{
  "model": "audio frame classifier",
  "train_examples": 39062,
  "input": "log_mel",
  "num_classes": 63,
  "norm": "batchnorm",
  "kernel_size": 3,
  "init": "small_normal",
  "residual_init": "none",
  "optimizer": "muon",
  "muon_scale": "match_rms_adamw",
  "momentum": 0.95,
  "adamw_lr_other_params": 0.00099,
  "warmup_steps": 3800,
  "weight_decay": 0.2
}
Rows from block 4 of a small audio frame classifier, named by matrix and row number. Rows with one number belong to one channel. Each number is 200 + 20 x the weight over its row's rms, rounded and kept within 0 to 999. All counts start at 0.
After each channel's rows are labels from the 100 clips, of 14976, where the channel reaches its largest size: "top examples" is what is common among them; "loudest band" is the band of the loudest frequency at the time of the peak. Only what is clearly more common there than usual is listed. The data: babble in 24 made-up languages, each with its own sounds, syllables and stress or tones, from a formant synthesiser. In brackets: how many of the 100, against the usual share in percent.
# filt: filter width-3 conv, dilation 16 (model.blocks.4.filt.weight, 384x384x3, each kernel summed), inputs 0-127
# gate: gate width-3 conv, dilation 16 (model.blocks.4.gate.weight, 384x384x3, each kernel summed), inputs 0-127
# out: residual pointwise conv (model.blocks.4.out.weight, 384x384x1, transposed), outputs 0-127

filt.17,219,196,203,204,166,201,225,229,236,189,212,187,211,194,206,178,188,201,169,198,217,186,184,195,224,240,150,212,181,202,219,184,183,227,228,230,175,194,219,181,204,210,207,178,211,244,237,186,185,192,189,202,223,180,179,181,209,215,206,202,235,229,222,214,210,192,231,184,206,233,189,201,174,241,166,187,201,185,184,215,177,205,209,189,207,208,191,200,191,200,208,189,175,213,179,215,203,197,218,201,187,195,210,186,200,186,205,195,215,219,190,207,205,174,172,230,215,192,192,199,195,196,186,197,192,212,204,204
gate.17,158,191,201,242,201,185,208,223,209,211,206,207,227,185,206,229,220,208,214,200,155,189,213,206,225,220,225,200,194,203,184,217,235,209,161,186,200,180,213,199,189,197,200,215,201,199,191,209,204,205,202,199,203,209,227,135,181,189,182,165,187,186,190,179,206,200,195,186,218,173,214,188,223,170,210,174,208,205,192,197,209,176,161,189,197,179,194,209,220,199,197,196,208,225,196,209,206,214,204,184,166,212,207,179,199,207,226,227,222,169,179,194,167,207,177,197,187,187,211,209,210,196,190,202,193,194,202,180
out.17,206,245,235,205,199,211,241,199,232,191,208,195,174,194,168,195,188,197,179,154,209,184,196,205,173,227,176,206,204,198,216,180,195,212,245,220,210,182,179,193,242,201,241,178,174,151,216,198,258,200,197,237,166,241,181,221,189,208,220,206,199,186,222,230,187,166,212,211,196,184,200,195,199,209,180,183,220,232,195,203,171,227,218,211,200,246,195,222,212,207,193,215,205,196,199,174,194,189,173,207,201,177,229,224,166,204,227,159,199,202,187,179,186,241,187,181,178,233,179,214,210,161,210,171,243,165,204,181
top examples: clipping (91 vs 8.1); muffled (low-pass) (55 vs 12)
loudest band: 500 to 1000 Hz (62 vs 21)

filt.201,198,243,250,183,167,193,180,209,211,192,201,264,232,169,195,211,208,190,223,205,192,200,191,189,172,188,199,214,227,222,195,196,186,182,176,210,198,224,181,211,186,199,199,212,195,204,194,199,185,225,212,189,200,200,205,153,196,190,209,194,198,225,187,221,218,214,180,181,146,230,198,216,181,229,203,188,199,183,180,189,256,158,170,213,195,187,203,217,187,207,158,232,209,192,190,196,205,193,187,204,156,220,220,184,193,232,201,201,175,226,183,176,216,202,153,196,216,207,209,211,219,198,189,202,195,215,198,203
gate.201,163,223,198,201,192,175,175,200,229,178,171,202,175,185,198,213,187,198,200,142,213,207,194,187,208,222,207,195,199,214,232,218,186,181,188,203,201,221,208,204,173,194,196,208,172,207,170,200,209,206,169,174,229,216,197,188,189,198,229,210,198,191,228,225,191,199,205,213,208,187,223,202,229,214,216,209,156,222,148,175,188,203,181,231,206,217,209,196,194,193,193,246,207,171,242,235,211,210,187,229,205,194,203,197,210,188,197,187,172,207,207,227,240,234,200,166,201,213,184,217,220,194,231,233,207,179,189,194
out.201,238,198,231,172,194,204,232,186,213,218,178,210,201,174,234,189,201,187,177,222,212,197,207,177,193,155,207,221,207,176,189,190,226,192,176,187,235,200,196,196,160,196,217,198,193,202,198,207,216,209,225,208,203,202,177,194,185,275,195,230,172,204,203,189,200,194,195,190,191,182,221,183,199,163,219,230,201,230,177,184,220,192,199,182,192,183,192,197,164,175,201,178,214,212,208,190,216,193,201,194,177,167,215,213,216,184,226,223,206,155,177,135,191,218,182,178,203,209,190,202,186,208,224,213,200,218,207,192
top examples: /ø/ (31 vs 10.6)
loudest band: 250 to 500 Hz (64 vs 22.1)

filt.335,223,194,214,192,173,189,220,199,195,201,252,195,209,239,197,189,205,182,183,216,178,209,180,203,219,212,183,182,219,169,196,208,205,205,224,198,193,222,202,173,219,154,196,210,214,203,187,199,223,214,187,185,213,209,193,191,203,216,181,228,193,227,218,165,179,187,210,198,204,209,211,227,199,191,205,190,208,152,195,158,207,150,210,184,201,198,188,236,218,207,192,200,179,211,164,206,197,187,207,193,190,224,203,217,197,245,176,208,206,210,195,156,184,201,175,217,206,210,214,202,240,199,218,158,201,177,215,195
gate.335,159,200,184,214,251,163,200,202,227,230,201,215,203,166,210,188,204,210,205,204,178,199,203,207,183,203,216,231,189,220,247,194,197,227,205,211,221,224,204,187,189,221,181,203,194,190,201,248,224,197,187,198,188,187,175,208,171,239,196,205,177,176,195,231,183,205,180,174,197,189,187,185,232,212,175,203,217,212,221,219,235,160,190,208,187,204,215,207,182,231,201,217,195,212,198,207,215,225,215,147,205,162,232,209,189,165,169,193,159,199,194,203,214,165,173,181,201,204,202,210,205,149,173,180,178,195,206,174
out.335,200,202,192,182,210,198,195,201,204,210,226,186,188,182,203,229,170,212,174,194,215,161,204,206,193,197,183,176,215,227,214,199,222,167,177,191,205,188,183,236,234,198,210,214,187,210,192,174,166,200,162,212,214,168,232,226,214,214,190,189,198,233,216,187,208,174,235,174,219,239,195,210,230,214,221,177,187,219,171,180,195,205,227,189,216,189,182,193,143,204,225,199,188,205,187,194,203,244,209,233,210,202,233,198,175,215,209,186,208,217,210,220,205,179,202,194,195,200,197,181,151,225,191,209,189,182,161,227
top examples: clipping (25 vs 8.1)
loudest band: 500 to 1000 Hz (68 vs 21)

filt.41,210,218,205,218,164,222,221,199,185,176,174,223,203,195,179,213,174,219,172,173,228,148,187,208,194,190,171,219,198,203,211,210,213,211,189,196,191,182,210,218,180,178,172,215,202,236,229,174,214,193,201,205,248,237,214,182,191,184,228,200,227,222,176,213,210,211,196,182,210,223,195,223,171,213,150,228,221,199,216,180,195,230,193,203,159,239,237,199,227,188,206,218,168,212,192,227,217,216,187,181,203,188,190,187,224,201,196,229,203,231,200,213,239,238,199,218,182,183,201,226,196,175,201,231,188,203,206,237
gate.41,189,211,201,165,218,149,160,202,208,200,182,193,170,197,214,224,231,179,221,181,189,198,202,189,187,227,206,212,178,210,220,218,206,202,188,203,177,205,232,197,217,195,227,177,201,213,207,192,209,210,210,219,218,171,185,193,204,205,210,201,216,170,219,216,196,184,181,185,210,229,252,156,239,204,222,174,204,194,209,206,192,188,190,200,178,203,185,215,179,202,195,196,190,176,214,178,159,228,206,220,191,214,196,191,185,192,184,173,184,198,187,199,207,187,194,196,148,221,193,201,202,180,237,197,200,167,200,210
out.41,230,212,152,170,201,178,226,211,194,178,220,181,177,188,174,196,203,201,181,205,193,212,190,228,228,200,210,185,181,197,178,164,176,211,177,180,190,230,195,210,191,200,205,245,200,196,151,203,188,213,190,204,194,209,225,192,182,254,211,201,217,200,193,189,191,199,187,200,228,204,191,222,216,201,209,204,223,254,192,197,209,211,212,182,205,199,193,199,192,192,223,232,188,192,192,193,202,202,189,232,191,209,202,176,202,205,235,189,205,176,204,251,216,167,228,186,196,206,196,204,225,189,218,226,256,163,176,174
top examples: /x/ (77 vs 17.7); voice: deep voice (51 vs 24.7); clipping (29 vs 8.1)
loudest band: 1000 to 2000 Hz (65 vs 3.7)

filt.304,185,226,226,182,208,230,202,188,228,166,179,196,212,191,197,202,187,199,206,210,226,177,189,164,171,195,173,194,185,199,203,203,181,173,205,197,193,223,172,219,195,232,178,206,197,175,226,211,241,180,201,189,213,217,210,212,221,181,228,216,199,210,183,208,204,185,212,201,186,168,168,179,206,218,183,223,179,175,198,215,201,201,202,181,186,212,178,204,201,165,196,198,206,187,177,176,171,214,194,192,190,212,221,207,181,204,202,212,176,205,199,189,184,170,193,199,193,186,169,182,216,169,186,218,178,181,204,244
gate.304,206,227,180,229,197,216,187,210,203,207,216,210,205,172,204,199,170,179,173,203,191,217,210,216,251,229,178,217,214,196,239,196,199,191,184,173,216,209,229,222,204,178,208,203,163,212,182,184,199,197,170,238,201,209,203,201,200,217,194,200,194,212,225,182,180,175,199,177,215,201,185,256,203,188,245,198,173,205,204,190,184,221,199,206,207,222,194,194,219,220,201,215,181,196,184,207,172,185,222,173,224,212,209,183,211,163,194,202,194,208,197,235,227,214,168,213,190,209,209,198,243,193,243,169,179,200,188,202
out.304,180,195,190,184,223,201,207,220,199,183,184,172,204,159,209,212,184,195,187,193,207,176,209,195,210,213,239,199,217,191,219,211,191,205,193,202,170,211,190,179,164,184,178,203,213,202,212,225,213,230,203,222,151,228,221,188,219,171,201,203,197,208,176,213,191,180,170,173,222,180,160,218,193,210,232,176,186,215,202,197,193,181,201,203,216,185,172,183,215,202,168,192,199,228,218,208,176,191,218,183,202,222,178,223,173,201,170,181,183,175,181,186,190,170,199,196,209,220,175,191,226,172,189,202,170,203,213,215
top examples: voice: child-like voice (55 vs 25.1); /ǃ/ (46 vs 11.1)
loudest band: 1000 to 2000 Hz (51 vs 3.7)

filt.286,204,190,205,169,173,190,235,204,163,193,205,207,205,197,184,214,194,218,212,196,211,148,195,213,203,202,189,193,187,182,174,225,185,213,211,203,169,207,220,190,200,205,217,189,199,207,224,166,193,185,168,208,197,184,207,201,227,200,210,207,221,230,254,205,209,208,174,198,212,208,140,193,195,184,154,198,194,179,190,202,198,181,200,184,175,254,239,214,240,197,205,202,206,198,181,224,219,191,196,217,208,225,196,211,201,194,211,237,206,222,167,179,222,194,238,204,206,183,204,211,200,200,195,241,223,198,229,194
gate.286,234,220,215,224,225,200,203,208,185,221,193,192,225,202,239,243,177,203,214,198,198,246,186,212,203,216,251,195,240,198,201,191,202,165,215,207,202,206,183,196,236,193,168,204,177,216,236,224,207,198,187,194,218,174,196,203,208,228,194,198,165,205,217,207,176,179,216,179,230,186,192,174,192,218,214,165,189,187,175,198,186,196,194,191,166,171,199,172,180,212,220,190,207,194,189,198,191,210,244,205,190,178,229,208,205,187,191,177,171,251,180,198,159,213,151,235,201,188,253,184,233,200,208,173,202,245,185,157
out.286,218,235,205,203,184,180,235,220,163,216,223,217,208,215,204,203,201,195,186,191,226,209,184,180,212,201,207,185,202,232,205,184,225,219,175,161,208,197,183,190,194,190,209,222,222,205,161,181,211,242,223,185,190,221,210,209,180,189,247,191,201,176,183,159,197,200,193,218,205,232,188,203,190,185,220,172,169,211,194,176,205,186,182,199,222,233,167,217,212,213,176,201,182,173,213,205,173,197,208,159,207,196,227,214,200,180,199,166,206,179,246,182,211,197,200,194,184,205,202,209,210,228,230,210,234,174,201,168
top examples: white noise (61 vs 12.8); clipping (33 vs 8.1); muffled (low-pass) (31 vs 12)
loudest band: 4000 to 8000 Hz (41 vs 9.2)

filt.371,214,207,193,193,252,194,216,190,191,193,167,197,207,220,199,212,210,211,218,174,187,203,205,188,230,182,194,214,175,198,206,173,245,198,180,202,182,180,210,206,200,186,192,229,154,176,215,196,211,192,217,167,159,196,220,229,196,201,185,178,165,208,225,210,215,225,176,210,243,200,207,183,224,165,212,229,151,173,190,191,226,196,192,186,170,198,209,198,211,195,203,177,198,200,151,202,235,231,202,216,216,194,190,210,192,186,183,191,178,172,227,250,202,174,165,169,209,173,192,195,198,188,200,207,206,235,200,215
gate.371,177,207,209,251,253,175,209,201,172,242,222,211,185,218,170,179,143,178,200,215,198,211,203,180,232,225,207,201,234,234,218,200,186,238,227,177,216,187,184,174,233,202,209,212,205,216,220,182,218,214,215,179,256,182,206,234,197,216,189,207,178,230,212,211,206,187,197,217,162,183,168,208,162,211,197,214,199,201,222,207,162,205,219,204,173,197,189,215,205,213,149,211,162,198,228,213,178,175,199,200,172,195,227,219,228,194,178,226,185,222,198,161,221,180,200,197,218,192,219,212,201,183,201,229,209,177,216,239
out.371,204,189,196,227,172,208,199,136,204,230,193,203,201,207,174,198,177,169,208,180,194,235,210,197,203,228,172,196,175,234,211,239,173,197,211,173,175,195,177,239,222,205,168,186,184,209,184,203,192,176,209,189,228,206,176,215,219,222,206,233,214,201,196,203,205,214,239,203,230,183,203,210,214,179,192,182,233,197,180,180,193,152,229,201,212,205,180,190,201,169,176,187,220,186,249,205,210,199,206,166,186,231,185,195,225,188,211,201,201,206,142,213,202,187,210,210,223,194,223,228,208,198,215,201,218,189,168,193
top examples: voice: child-like voice (59 vs 25.1); /ɔɪ/ (31 vs 13.5)
loudest band: 500 to 1000 Hz (87 vs 21)

filt.330,205,218,262,214,161,237,182,218,228,200,204,206,190,170,196,226,209,191,202,214,188,169,191,194,175,214,181,191,220,170,236,211,233,237,190,191,230,218,201,214,216,212,211,200,173,200,219,162,184,225,202,186,182,198,180,172,241,198,204,193,209,180,202,213,220,202,199,177,203,192,207,231,190,187,223,174,205,161,237,183,211,220,184,187,220,213,229,204,209,196,200,206,199,208,166,213,202,195,236,197,159,199,183,188,205,208,198,189,194,202,203,189,211,200,206,198,226,183,206,194,182,212,190,170,172,221,202,217
gate.330,165,173,226,201,215,212,199,201,174,210,209,181,219,194,170,203,187,187,172,199,223,205,211,193,194,192,184,205,199,201,193,218,225,219,179,224,215,189,179,181,186,197,216,216,148,218,177,190,196,202,206,202,244,235,203,207,195,203,190,216,159,219,218,121,204,216,200,185,211,186,181,202,232,210,202,235,193,233,196,188,169,206,161,216,171,180,184,194,173,204,199,214,176,188,152,186,226,210,195,197,197,173,221,194,200,210,204,188,197,193,169,209,223,189,204,184,203,182,213,253,249,167,211,203,198,206,189,179
out.330,179,227,192,226,198,215,150,181,224,202,220,197,193,195,209,222,159,206,191,195,189,196,186,237,167,199,222,184,206,190,186,242,203,205,193,196,171,210,194,200,213,197,156,210,208,203,197,173,202,160,212,214,178,203,188,180,204,181,207,214,242,215,202,199,185,192,183,237,215,195,176,192,219,182,205,192,208,183,195,190,169,218,201,199,218,193,211,170,204,219,191,191,186,214,198,199,195,205,210,194,211,192,180,199,226,197,218,204,201,200,213,229,169,196,181,221,225,207,167,185,248,195,196,197,220,173,201,181
top examples: voice: child-like voice (57 vs 25.1)
loudest band: 500 to 1000 Hz (73 vs 21)

filt.377,161,216,236,194,186,199,208,198,257,167,220,206,236,190,172,221,203,199,211,246,190,198,197,203,201,199,188,198,222,204,194,191,209,186,210,189,205,234,220,194,153,215,169,208,190,187,216,208,189,232,217,214,199,180,187,159,181,199,198,200,191,187,201,159,222,193,207,193,171,208,179,215,179,210,220,174,181,181,199,195,215,196,185,208,200,216,190,214,208,198,143,203,195,209,188,212,202,182,151,191,230,216,247,182,209,236,195,215,220,222,213,213,206,196,226,214,199,212,226,182,211,220,174,179,171,220,212,229
gate.377,157,194,187,211,183,206,216,212,210,190,175,189,191,199,194,219,207,208,187,212,168,237,189,196,172,225,180,190,213,233,210,190,170,263,228,200,193,209,215,179,183,231,238,175,220,186,214,185,207,177,193,184,191,204,211,210,190,217,186,182,203,201,213,240,177,196,190,190,183,236,246,233,175,226,201,203,213,208,184,207,196,200,196,193,180,197,191,230,209,182,215,198,177,189,194,235,200,204,186,185,204,197,185,225,182,218,196,170,195,185,165,177,220,184,193,232,213,184,233,234,203,190,229,183,207,245,192,149
out.377,155,211,174,205,203,197,164,208,187,234,229,185,171,161,195,206,229,198,213,166,215,205,218,216,218,256,180,211,190,187,200,256,211,201,190,229,209,189,203,193,205,196,239,223,187,190,197,203,217,179,213,192,187,150,206,177,182,174,216,246,219,206,188,192,174,234,187,172,174,230,164,203,173,210,196,221,214,219,201,162,202,216,177,203,203,192,185,195,172,228,210,250,232,198,186,208,213,200,211,200,219,213,198,208,218,202,190,185,182,190,201,211,189,218,213,205,179,172,198,182,207,154,227,185,179,212,210,125
top examples: voice: child-like voice (61 vs 25.1); /aʊ/ (58 vs 21); prosody: stress on first syllables (50 vs 24.7); /a/ (38 vs 11.4)
loudest band: 500 to 1000 Hz (47 vs 21)

filt.3,233,207,205,216,196,228,198,166,178,197,210,184,213,185,217,203,168,203,229,177,191,186,202,198,247,174,205,186,202,202,212,239,170,199,225,161,220,175,177,198,232,176,211,182,226,189,194,207,215,166,197,226,171,175,193,212,193,172,169,146,221,215,230,206,202,201,166,222,209,185,186,153,190,199,223,209,228,180,210,170,230,196,172,206,223,204,174,167,194,193,221,197,181,192,204,233,195,196,187,157,219,234,148,183,192,215,229,213,214,157,217,179,209,230,200,210,225,219,178,175,196,235,217,172,210,195,177,186
gate.3,161,212,179,216,222,208,239,214,167,185,183,194,179,178,187,193,191,172,207,202,174,232,219,181,191,210,195,240,204,199,221,190,207,208,217,197,218,207,205,189,207,199,218,203,165,211,234,234,211,195,199,222,185,180,193,197,206,198,195,173,187,208,215,229,200,187,212,181,212,195,222,204,178,206,219,175,173,198,239,249,193,217,182,196,182,205,205,203,196,184,196,185,211,164,222,204,203,211,220,158,187,188,226,198,224,234,172,176,198,158,193,231,195,188,212,189,175,219,240,205,174,197,201,204,195,245,181,189
out.3,201,220,196,226,203,223,184,206,205,171,184,198,215,190,202,204,205,218,208,216,181,225,153,191,191,162,236,188,225,217,189,219,191,218,188,211,193,215,171,156,176,215,183,173,181,196,223,206,197,209,166,189,216,203,207,197,200,198,212,198,184,172,179,204,198,197,200,197,241,150,232,183,173,233,158,169,183,140,199,226,208,234,206,235,208,196,175,192,175,153,185,213,233,211,180,219,201,192,184,238,207,193,219,226,177,229,202,181,196,195,204,199,201,236,136,199,209,230,195,206,203,215,177,208,177,194,214,183
top examples: /x/ (65 vs 17.7); /ǃ/ (38 vs 11.1)
loudest band: 1000 to 2000 Hz (80 vs 3.7)

filt.50,194,222,183,203,189,213,177,185,171,215,222,189,217,201,204,187,197,197,173,224,215,202,214,188,193,222,176,186,204,212,208,208,204,187,216,212,203,164,206,188,172,153,177,198,208,190,151,197,165,198,193,183,215,210,210,203,199,208,180,232,204,200,239,193,189,209,217,147,206,169,224,215,220,249,186,195,238,243,191,200,185,218,183,209,190,179,205,194,184,186,199,202,217,187,192,216,202,203,199,202,219,175,221,220,197,205,219,155,172,194,192,183,147,191,222,217,197,200,199,196,182,227,184,196,193,159,179,204
gate.50,201,191,171,186,173,221,244,215,215,209,193,176,201,208,176,196,143,206,205,165,175,206,214,222,181,185,201,174,193,239,203,212,161,193,252,205,177,213,158,175,194,205,186,214,190,233,181,190,223,179,218,209,231,164,197,204,227,212,192,215,197,197,235,222,220,215,208,200,217,216,209,216,198,248,230,174,200,223,178,219,212,220,191,183,218,223,208,200,222,203,190,189,164,208,178,203,141,233,205,236,215,174,210,214,183,223,171,183,196,215,196,177,186,190,227,194,179,191,193,214,191,218,208,251,196,149,191,173
out.50,188,231,194,170,182,193,165,192,170,245,223,203,207,192,190,221,233,179,205,195,216,202,181,204,211,136,171,193,232,206,207,197,171,183,185,219,178,223,212,202,204,174,199,206,224,211,211,190,197,214,203,211,180,205,193,202,156,202,217,252,195,169,190,201,190,182,199,209,202,213,230,216,184,206,205,178,216,243,188,186,181,206,181,195,204,210,211,183,199,223,188,220,204,193,203,176,156,205,204,216,192,198,222,197,197,198,185,199,215,200,218,215,203,189,208,209,160,219,244,226,178,196,168,183,218,200,207,229
top examples: /w/ (40 vs 16.4); muffled (low-pass) (32 vs 12); mains hum (31 vs 12.5)
loudest band: 250 to 500 Hz (52 vs 22.1)

filt.229,214,226,175,203,214,194,204,190,178,233,247,218,170,234,211,187,191,193,191,205,188,232,177,208,209,209,201,201,165,213,228,243,200,190,204,210,217,201,200,180,254,203,210,196,224,160,232,162,200,150,199,207,201,161,212,203,202,238,211,190,177,209,196,211,184,212,198,202,245,177,202,247,198,208,194,198,222,203,177,209,185,219,227,201,183,191,214,174,241,217,232,184,228,206,209,227,195,214,191,201,211,190,216,214,172,181,201,214,189,177,191,211,211,198,189,231,200,207,221,192,186,211,208,217,244,135,160,217
gate.229,245,206,186,246,183,215,220,182,207,204,187,223,229,198,181,205,193,180,218,194,221,205,199,189,236,192,163,175,207,212,214,229,172,199,183,225,188,197,202,233,193,193,211,190,194,214,185,190,214,186,179,206,219,210,187,216,260,207,186,186,200,194,212,205,184,182,189,216,204,203,205,194,158,220,211,217,217,216,213,222,211,183,222,189,201,195,216,198,266,182,257,189,160,198,235,213,177,182,207,197,178,209,202,202,185,155,187,198,204,172,228,207,200,206,181,209,186,180,178,224,197,236,195,211,179,193,231,208
out.229,205,208,215,217,218,212,223,155,192,198,191,200,194,186,214,206,204,207,234,190,186,204,210,180,213,192,195,169,219,198,189,200,219,169,207,217,170,220,214,186,194,210,205,179,225,214,214,163,182,229,161,189,179,197,200,169,218,197,172,214,199,193,209,196,222,202,202,231,203,193,212,193,242,173,163,208,153,210,235,200,200,225,176,214,174,217,215,168,180,223,198,213,205,180,169,235,193,195,169,198,185,205,197,210,225,165,205,200,171,196,203,211,195,223,216,243,203,205,199,210,206,222,177,226,207,192,177,198
top examples: voice: deep voice (87 vs 24.7); /ɑ/ (37 vs 16.4)
loudest band: 500 to 1000 Hz (68 vs 21)

filt.356,196,199,201,219,219,226,221,228,173,238,199,203,194,179,234,210,235,248,200,199,171,195,207,215,159,187,220,201,219,201,195,157,188,199,174,197,204,240,195,181,205,212,207,233,204,185,225,221,202,204,209,182,201,200,209,191,193,202,195,236,212,179,202,223,222,213,220,163,202,241,217,269,187,202,188,232,266,171,206,209,236,169,221,208,204,199,212,226,214,208,205,245,206,230,190,187,165,227,211,202,211,219,191,230,203,230,177,180,210,235,216,181,171,169,203,207,215,177,208,218,202,184,193,202,189,178,207,199
gate.356,217,214,226,225,218,174,194,225,176,213,219,170,213,182,196,171,177,181,204,185,215,229,196,161,214,182,202,215,229,186,183,201,239,203,199,193,180,174,209,185,183,189,186,217,150,255,210,238,162,200,199,191,218,162,187,203,203,202,214,184,213,216,222,170,205,199,218,192,192,228,147,187,209,212,207,183,173,192,215,182,203,195,187,195,229,182,203,192,194,227,190,204,198,225,225,167,220,172,211,188,210,196,203,173,202,161,213,217,171,204,206,193,226,192,171,168,212,237,190,171,185,205,210,174,201,191,203,226
out.356,228,190,143,184,176,188,206,221,229,173,211,234,189,194,183,211,190,221,186,199,203,198,194,197,209,205,192,211,172,195,208,197,197,182,209,215,178,200,221,223,210,176,219,224,223,199,219,200,182,227,202,217,188,191,186,218,214,216,200,226,157,171,185,210,190,201,269,233,186,179,197,176,197,189,179,233,197,171,158,206,180,179,190,200,242,176,199,202,209,227,191,190,198,192,178,208,185,181,177,180,196,233,207,197,222,166,191,201,228,208,208,185,190,165,202,193,208,194,174,225,203,199,206,210,209,194,191,218
top examples: clipping (49 vs 8.1)
loudest band: 500 to 1000 Hz (78 vs 21)

filt.262,169,212,171,192,204,220,203,207,222,216,176,193,176,193,185,193,208,204,176,207,235,229,212,203,194,203,192,196,226,215,175,214,217,207,209,174,194,214,254,211,185,244,225,204,229,222,152,191,172,181,212,186,186,219,213,186,212,192,188,200,210,191,201,184,165,217,227,151,208,218,158,199,225,210,196,222,193,239,178,235,177,228,189,219,207,213,207,217,197,210,244,195,199,179,220,217,184,201,220,208,216,193,236,235,192,202,187,205,221,204,162,171,201,200,213,180,194,206,200,211,223,179,195,220,222,217,220,205
gate.262,192,175,166,203,200,162,201,169,204,216,186,203,218,164,212,225,206,184,208,191,198,211,166,202,206,179,234,189,215,204,179,166,197,196,203,220,225,194,195,204,209,168,166,207,186,212,200,235,188,204,178,176,193,207,182,196,227,194,200,226,185,211,163,188,191,174,154,185,203,192,251,213,188,181,212,170,199,215,240,208,193,172,216,227,194,178,189,137,208,175,198,196,189,172,217,190,189,235,185,156,189,183,233,213,176,195,214,198,181,176,194,208,203,187,191,170,224,195,177,215,209,200,205,171,179,186,161,194
out.262,201,214,168,177,208,216,217,219,204,143,203,187,184,193,201,220,170,217,202,192,198,175,213,229,214,191,155,201,197,198,234,199,203,177,201,224,242,178,188,231,220,226,213,254,174,216,200,236,208,184,180,220,178,225,211,185,181,158,222,196,181,210,167,200,235,185,189,198,202,205,200,155,191,222,189,159,197,226,206,189,219,186,211,220,213,209,198,212,200,232,210,214,214,190,203,174,226,197,186,183,179,227,227,203,191,236,241,203,206,217,178,187,192,207,197,193,228,204,203,221,214,198,182,173,238,201,201,155
top examples: clipping (27 vs 8.1)
loudest band: 500 to 1000 Hz (59 vs 21)

filt.9,211,175,192,210,222,213,210,205,95,233,188,203,191,199,210,189,214,208,210,176,213,219,191,222,218,223,198,197,217,181,195,196,186,181,210,204,201,181,191,192,244,196,227,208,182,182,209,184,175,180,210,211,182,213,188,222,199,191,180,191,176,170,200,222,181,228,212,183,231,169,208,230,229,202,188,233,216,221,222,181,184,186,195,200,204,192,184,199,182,198,222,189,169,190,202,196,193,208,184,215,219,189,185,217,168,166,201,224,190,193,198,220,163,201,209,166,160,230,215,220,172,194,205,221,223,179,225,207
gate.9,181,178,214,200,212,194,187,213,191,165,185,234,196,160,195,200,214,179,203,221,209,191,217,203,175,196,208,224,187,169,211,198,186,213,213,183,234,191,216,227,164,186,173,215,155,224,223,216,203,212,190,197,224,223,192,220,181,192,193,191,229,221,235,193,236,204,215,234,177,191,192,198,184,210,231,194,209,186,204,270,212,173,218,180,226,224,133,194,221,241,197,207,214,174,212,197,222,200,190,224,190,192,207,175,216,172,196,195,239,205,208,213,224,189,190,186,196,213,173,218,191,228,202,177,177,215,167,192
out.9,210,215,252,160,141,172,232,228,172,196,197,211,203,205,184,220,183,199,225,223,200,206,180,194,212,192,217,185,218,180,196,187,247,147,188,211,217,230,198,226,182,209,182,200,231,168,234,175,191,198,178,223,197,215,210,188,176,246,200,213,181,226,161,179,215,173,192,224,183,225,170,180,204,174,193,193,159,190,181,218,189,185,226,191,236,194,203,205,203,213,194,226,178,180,176,212,190,211,191,194,194,198,204,160,185,229,211,217,195,197,215,177,211,198,197,201,222,187,153,211,204,256,171,206,209,206,182,244
top examples: voice: child-like voice (51 vs 25.1); /oʊ/ (33 vs 11.9)
loudest band: 500 to 1000 Hz (50 vs 21)

filt.125,186,197,234,219,191,195,196,187,181,186,200,182,191,186,215,198,187,183,196,211,227,211,201,199,204,211,202,214,197,199,175,218,221,227,215,214,191,244,214,237,175,208,181,181,178,167,183,188,201,196,207,208,239,205,231,203,217,193,191,211,169,191,175,186,187,223,160,189,149,189,212,207,225,166,189,247,188,240,217,144,200,187,197,195,198,189,188,220,181,202,212,199,193,201,182,240,235,214,195,200,168,193,209,228,182,211,235,201,164,171,194,218,217,228,214,167,223,204,174,197,200,206,211,229,213,192,191,193
gate.125,184,183,221,240,221,207,205,223,170,225,187,188,216,174,204,171,162,227,190,187,168,196,201,161,207,209,198,188,213,218,180,217,194,207,219,177,196,181,199,187,169,194,165,197,189,203,201,201,193,197,195,196,194,169,223,197,189,209,214,168,204,192,180,221,229,190,208,186,191,198,160,232,184,187,184,183,218,208,229,224,217,221,202,177,202,196,208,187,195,211,208,199,230,200,217,190,178,201,209,232,179,184,171,240,188,167,191,236,229,187,214,214,185,217,208,188,194,212,190,163,212,236,211,182,205,205,219,227
out.125,238,226,193,212,194,218,203,201,202,164,186,193,196,202,203,183,230,204,165,206,156,205,195,238,208,234,182,197,208,165,201,214,220,228,230,190,196,204,214,169,246,237,153,194,186,226,199,231,215,195,162,175,206,178,197,186,197,223,157,188,222,180,197,192,216,213,188,223,223,199,221,177,220,222,196,192,242,193,202,213,203,189,189,236,195,213,183,212,172,208,195,167,175,192,201,205,225,214,214,223,180,213,196,205,203,228,226,231,187,202,202,174,209,196,225,195,160,212,233,200,171,225,191,176,162,205,206,221
top examples: voice: deep voice (67 vs 24.7); /ɑ/ (37 vs 16.4)
loudest band: 500 to 1000 Hz (91 vs 21)